Rows from block 3 of a small multi-label image tagger, named by matrix and row number. Rows with one number belong to one channel. Each number is 200 + 40 x the weight over its row's rms, rounded and kept within 0 to 999. All counts start at 0.
After each channel's rows are labels from the 100 images, of 14976, where the channel reaches its highest value: "strongest on" is what is common among them. Only what is clearly more common there than usual is listed. The data: simulated grey scan slices of phantoms with and without marks.
# convs0: first 3x3 conv (model.blocks.3.convs.0.weight, 128x128x3x3, each kernel summed), inputs 0-63
# convs1: second 3x3 conv (model.blocks.3.convs.1.weight, 128x128x3x3, transposed, each kernel summed), outputs 0-63

convs0.86,220,231,202,227,224,138,227,145,253,240,153,194,175,213,196,207,225,210,235,186,212,173,223,229,227,190,198,106,234,169,178,135,148,221,194,166,261,131,186,249,202,143,173,194,128,171,260,137,156,150,228,156,150,161,134,261,158,219,128,127,196,161,150,175
convs1.86,179,157,186,239,220,282,117,218,221,156,256,192,179,211,176,233,154,216,199,231,191,200,286,245,127,119,155,218,237,200,209,134,235,133,232,190,199,193,179,142,161,283,170,119,163,229,185,188,216,200,199,246,204,232,291,218,173,226,138,208,208,223,149,252
strongest on: limb; dark spot

convs0.68,195,238,185,236,136,208,193,176,164,135,197,185,104,223,257,226,239,205,167,203,182,227,115,182,164,164,181,180,264,139,160,191,260,117,228,159,147,241,226,185,217,146,135,205,184,288,211,222,164,175,167,161,183,157,188,203,234,226,129,201,201,184,211,170
convs1.68,154,204,134,224,198,261,131,233,132,144,166,218,258,202,223,228,219,203,185,164,250,231,215,133,164,281,224,220,214,204,183,176,197,211,197,226,164,217,143,172,209,246,246,184,213,205,218,160,122,188,206,188,249,261,198,192,196,225,165,169,208,205,157,209
strongest on: side: left half; crack in bone; belly

convs0.55,226,223,140,205,203,147,213,187,243,223,258,163,228,220,159,226,243,264,164,188,236,270,204,174,231,198,156,228,190,256,217,223,247,203,153,223,184,248,254,219,176,136,194,246,200,234,264,223,279,222,230,223,217,199,188,210,249,270,93,223,205,226,210,246
convs1.55,162,113,158,133,129,191,108,168,172,189,199,170,177,135,205,204,140,204,157,178,180,191,273,216,166,242,180,172,241,160,169,194,210,103,163,239,147,162,115,159,135,211,171,189,152,238,192,193,193,172,194,173,198,176,270,119,148,150,243,137,216,224,210,194
strongest on: side: left half; limb; dark spot

convs0.22,137,199,268,239,203,185,215,188,232,151,153,251,225,202,231,241,143,202,207,110,183,229,223,181,134,191,227,207,166,138,232,141,246,132,203,196,199,174,165,186,257,175,144,202,134,263,243,245,228,188,232,137,136,279,151,206,246,226,231,186,280,118,230,158
convs1.22,205,165,112,235,209,231,135,194,255,107,220,171,197,195,235,238,209,165,178,197,216,168,223,181,154,290,148,211,223,232,206,212,192,206,209,227,168,165,134,189,152,190,214,160,213,207,211,156,173,154,198,195,180,278,192,129,184,185,194,186,199,160,191,199
strongest on: side: left half; limb; crack in bone

convs0.20,159,215,176,263,201,218,188,231,258,191,201,203,275,295,215,171,212,189,230,188,236,207,219,180,244,174,191,231,202,155,197,187,247,195,247,203,289,141,228,190,180,226,178,134,225,105,223,204,203,259,186,199,179,142,161,344,233,243,173,130,226,231,197,170
convs1.20,179,196,229,234,188,219,100,183,353,165,212,212,188,177,174,195,179,234,203,219,166,148,278,212,158,174,168,200,248,172,230,206,248,155,164,204,184,164,172,138,150,179,198,153,109,219,134,192,186,151,184,193,242,227,244,160,210,232,128,214,276,211,120,244
strongest on: ring

convs0.36,203,188,100,168,192,154,149,170,265,151,159,171,223,137,129,213,130,202,132,195,245,166,177,201,117,157,92,168,188,202,160,156,171,168,219,248,185,199,182,202,174,186,215,129,173,270,168,255,174,173,231,148,201,217,142,232,197,231,185,145,194,205,145,177
convs1.36,220,120,303,173,216,250,222,163,238,160,194,213,173,249,136,228,188,200,215,188,171,220,184,229,202,84,224,191,216,171,244,183,264,209,236,184,221,189,184,189,185,174,221,221,187,194,301,209,191,275,197,239,130,199,228,216,132,230,221,176,173,175,221,228
strongest on: streaks; limb

convs0.121,165,302,208,174,197,154,210,115,222,266,197,156,155,215,295,173,222,195,167,202,133,208,228,177,115,204,145,148,244,256,211,219,197,153,199,271,263,208,162,237,207,224,255,181,137,187,225,206,230,202,207,233,149,163,178,192,210,211,193,266,176,222,247,227
convs1.121,260,232,247,219,181,239,251,180,112,177,209,265,155,228,238,174,174,209,221,192,207,155,219,217,222,113,213,190,227,240,238,220,234,192,157,184,189,222,218,245,231,223,86,212,197,143,220,82,171,137,206,176,180,168,181,211,230,180,142,218,161,186,149,155
strongest on: dark spot

convs0.112,198,189,217,182,245,147,141,201,194,161,227,183,158,169,310,157,168,187,191,191,140,181,140,154,235,191,231,223,329,187,148,167,151,145,196,210,243,191,230,131,226,177,178,206,205,203,150,209,215,178,218,198,193,171,178,159,213,220,182,195,124,206,215,164
convs1.112,243,218,166,231,173,234,211,207,56,211,185,177,190,245,259,180,142,205,287,200,214,218,228,168,173,75,201,163,144,214,190,178,130,233,216,183,261,170,190,250,248,172,132,140,225,172,206,172,180,208,165,211,273,237,278,166,246,181,160,174,255,231,228,185
strongest on: dark spot; side: left half

convs0.3,259,176,169,173,142,140,176,153,287,190,183,166,274,131,169,213,134,196,190,163,208,148,176,226,109,221,200,153,222,209,134,183,142,306,168,183,259,191,167,251,174,148,305,167,203,229,187,269,181,135,218,185,145,220,178,226,189,218,179,154,195,145,173,169
convs1.3,239,154,329,163,227,218,231,171,156,143,201,204,172,261,150,231,218,204,227,178,213,221,235,231,197,118,251,205,178,205,228,183,269,217,240,232,229,124,180,256,230,179,170,199,196,184,252,182,185,255,176,264,171,207,250,140,141,206,207,235,184,188,250,218
strongest on: side: left half

convs0.11,145,107,227,194,235,154,251,157,162,220,182,162,232,139,173,180,173,118,201,190,206,212,148,199,207,163,137,171,115,149,182,191,149,200,228,172,138,161,172,176,180,168,178,205,205,132,121,212,123,158,192,138,171,231,224,113,218,135,239,147,193,197,212,166
convs1.11,128,151,129,177,179,246,114,179,228,162,175,213,259,184,171,293,220,208,180,207,182,219,252,264,197,158,196,207,297,213,236,123,235,184,229,220,166,215,149,158,151,195,240,174,203,302,212,283,177,199,202,215,174,205,215,104,155,117,235,224,228,165,239,185
strongest on: noisy

convs0.0,169,219,254,162,126,176,242,216,168,183,232,189,151,210,157,106,211,175,201,166,169,183,197,153,233,150,124,150,175,191,228,240,232,60,181,161,142,194,145,154,129,154,119,171,183,128,193,256,173,161,172,183,176,183,226,191,249,154,206,195,180,198,182,170
convs1.0,207,213,160,125,164,179,139,128,180,200,191,234,186,156,205,148,191,197,170,140,209,250,230,187,199,284,268,243,286,191,200,199,174,201,148,201,168,186,203,251,185,189,211,170,249,187,189,253,157,144,245,127,277,220,75,227,208,188,185,121,264,188,172,167
strongest on: ring

convs0.43,233,224,230,133,153,155,244,153,280,199,192,237,191,289,153,176,152,200,198,215,242,229,161,193,207,206,215,149,216,221,176,180,214,209,219,155,185,144,185,262,141,203,258,217,290,128,119,234,100,162,166,255,165,187,187,309,216,196,239,113,220,214,231,154
convs1.43,105,182,195,284,223,167,137,178,315,150,186,225,227,151,167,229,174,233,141,187,153,129,226,216,228,202,168,192,248,165,245,174,238,168,273,224,209,169,199,183,194,201,245,199,166,288,169,228,224,200,215,161,245,222,162,168,179,240,225,244,275,180,160,191
strongest on: limb

convs0.98,212,260,217,138,207,203,180,166,190,211,249,223,205,223,209,213,166,188,213,243,207,146,189,119,165,223,209,105,225,164,179,136,122,256,246,137,146,134,237,214,198,179,238,198,225,164,178,136,144,102,210,180,145,148,199,225,147,269,170,200,218,218,149,90
convs1.98,242,155,231,193,202,262,105,194,189,138,314,154,143,206,158,254,175,194,182,212,211,248,272,218,142,133,201,224,244,196,192,128,217,184,262,206,207,157,174,207,194,288,152,156,149,197,245,174,206,249,171,269,195,246,259,209,147,229,242,236,220,263,183,225
strongest on: limb; crack in bone; bright spot

convs0.25,151,221,142,156,212,170,131,201,208,224,185,189,204,219,236,175,196,158,216,179,131,186,304,219,155,142,192,175,122,185,180,186,163,56,208,290,192,224,165,183,266,139,181,172,222,194,169,253,201,174,209,212,152,211,170,201,136,187,255,264,212,151,169,222
convs1.25,252,278,296,214,127,240,199,203,106,279,244,215,202,288,136,228,204,198,283,204,199,163,187,191,220,138,239,225,243,192,186,186,235,203,208,148,159,240,196,171,200,211,154,200,127,176,188,163,210,201,212,213,170,205,211,188,167,177,161,138,104,218,197,195
strongest on: streaks

convs0.19,201,280,154,182,148,144,135,183,178,201,143,199,232,182,213,176,184,155,159,193,205,191,256,140,225,180,154,147,233,204,186,191,135,174,159,173,220,180,186,220,198,144,98,160,174,175,140,156,102,142,159,154,196,199,150,291,162,256,142,121,221,223,182,187
convs1.19,171,157,101,230,176,265,96,209,239,168,245,177,199,190,89,218,160,259,207,206,168,164,255,201,201,233,204,193,282,197,242,165,185,122,244,208,174,147,164,137,189,217,200,148,168,208,215,199,194,122,165,209,227,230,250,116,207,198,170,174,251,212,143,196
strongest on: limb

convs0.49,290,291,229,222,181,264,194,196,292,164,213,206,169,255,220,192,195,205,141,207,140,192,194,223,134,279,242,224,192,228,217,249,207,231,207,262,238,181,164,154,189,179,201,234,224,150,156,187,176,172,155,228,214,160,238,275,218,165,204,213,154,192,140,185
convs1.49,167,136,117,239,176,168,161,165,350,190,194,187,197,214,182,159,197,210,186,201,157,141,184,160,198,334,198,216,167,259,177,160,145,209,147,206,146,188,195,195,175,207,226,200,146,224,163,229,226,163,213,251,281,231,183,217,181,241,187,224,242,148,126,230
strongest on: side: left half; belly; several spots; finding: ring

convs0.83,194,160,240,171,276,257,216,147,175,208,206,183,350,144,233,153,115,235,267,284,157,221,199,161,224,164,248,155,96,169,227,215,266,142,178,264,179,154,196,192,222,151,233,208,155,187,165,222,248,126,258,169,207,261,228,125,233,225,222,214,183,220,228,189
convs1.83,205,265,146,141,133,166,210,173,214,230,198,179,149,140,236,160,209,223,168,111,219,201,156,198,200,275,174,262,234,209,190,146,189,151,112,186,136,188,178,214,176,193,222,196,187,221,218,233,147,122,259,252,191,246,152,228,267,121,232,145,224,113,160,205
strongest on: ring

convs0.69,144,164,234,213,206,165,247,177,223,164,171,245,157,208,235,182,165,211,220,162,234,233,169,194,200,159,244,158,186,212,128,168,263,99,169,238,297,180,209,239,253,152,173,184,154,231,210,244,225,170,143,192,198,203,191,187,200,203,180,115,159,175,191,191
convs1.69,152,206,127,195,225,247,190,187,219,182,145,220,218,154,195,207,204,203,187,176,115,172,295,175,215,184,154,156,249,220,202,197,216,134,182,210,172,182,114,209,169,232,187,150,157,194,135,151,205,180,153,146,215,191,242,159,214,193,147,121,219,219,198,211
strongest on: ring

convs0.123,195,142,135,170,173,155,131,150,243,185,194,138,177,307,176,213,220,269,202,203,230,227,201,169,153,291,156,228,239,287,206,174,169,264,181,198,205,273,183,226,188,218,193,281,263,187,129,107,131,174,141,255,168,151,175,272,223,262,143,238,206,198,207,201
convs1.123,199,178,187,230,150,202,136,187,228,194,175,168,211,204,194,177,184,172,182,164,180,161,186,231,199,312,134,204,201,173,152,188,201,127,143,215,157,162,194,163,185,151,178,217,93,269,167,247,214,155,172,127,236,183,161,120,157,187,235,189,261,230,118,133
strongest on: side: left half; several spots

convs0.46,167,263,132,204,174,176,194,186,233,167,201,203,188,236,162,182,236,200,199,230,252,229,206,216,280,201,196,180,203,200,161,180,176,202,182,133,258,156,215,248,137,143,204,188,206,171,201,238,185,167,191,241,182,147,142,324,208,162,183,124,216,208,199,216
convs1.46,108,185,202,242,228,200,192,155,310,148,151,239,267,194,136,186,230,227,193,158,189,173,234,184,226,121,172,253,218,195,243,181,248,151,242,249,178,168,147,181,185,181,282,192,158,240,117,253,175,162,201,204,239,202,182,202,178,231,203,181,239,175,155,148
strongest on: ring

convs0.56,246,115,254,176,290,191,200,152,202,207,196,234,255,212,186,177,200,223,192,131,166,122,209,207,162,301,195,150,242,164,261,182,237,205,257,178,180,213,190,257,242,199,143,239,149,202,170,180,116,136,191,159,160,164,201,163,125,186,193,297,159,229,223,183
convs1.56,134,123,145,183,177,139,193,164,178,145,115,137,175,164,180,233,164,217,158,213,188,124,211,250,190,278,118,182,187,200,125,187,142,189,185,201,157,246,193,131,195,180,153,185,172,261,183,221,251,158,170,167,187,234,172,137,188,175,179,222,177,118,206,192
strongest on: limb

convs0.116,204,280,236,201,200,211,183,207,200,207,206,221,101,219,285,173,207,154,162,183,202,186,219,196,227,188,298,142,230,145,150,144,247,136,231,164,204,259,195,187,239,225,212,148,204,221,222,176,133,167,153,196,148,120,294,260,171,176,232,128,226,201,177,218
convs1.116,121,232,145,226,279,182,218,156,295,142,194,270,195,178,244,163,159,222,194,201,139,183,213,215,230,179,137,174,167,186,198,189,144,189,237,221,211,221,217,204,311,164,257,215,231,236,110,204,214,198,195,225,283,210,160,212,185,220,155,222,201,194,180,201
strongest on: side: left half; part: head; dark spot; ring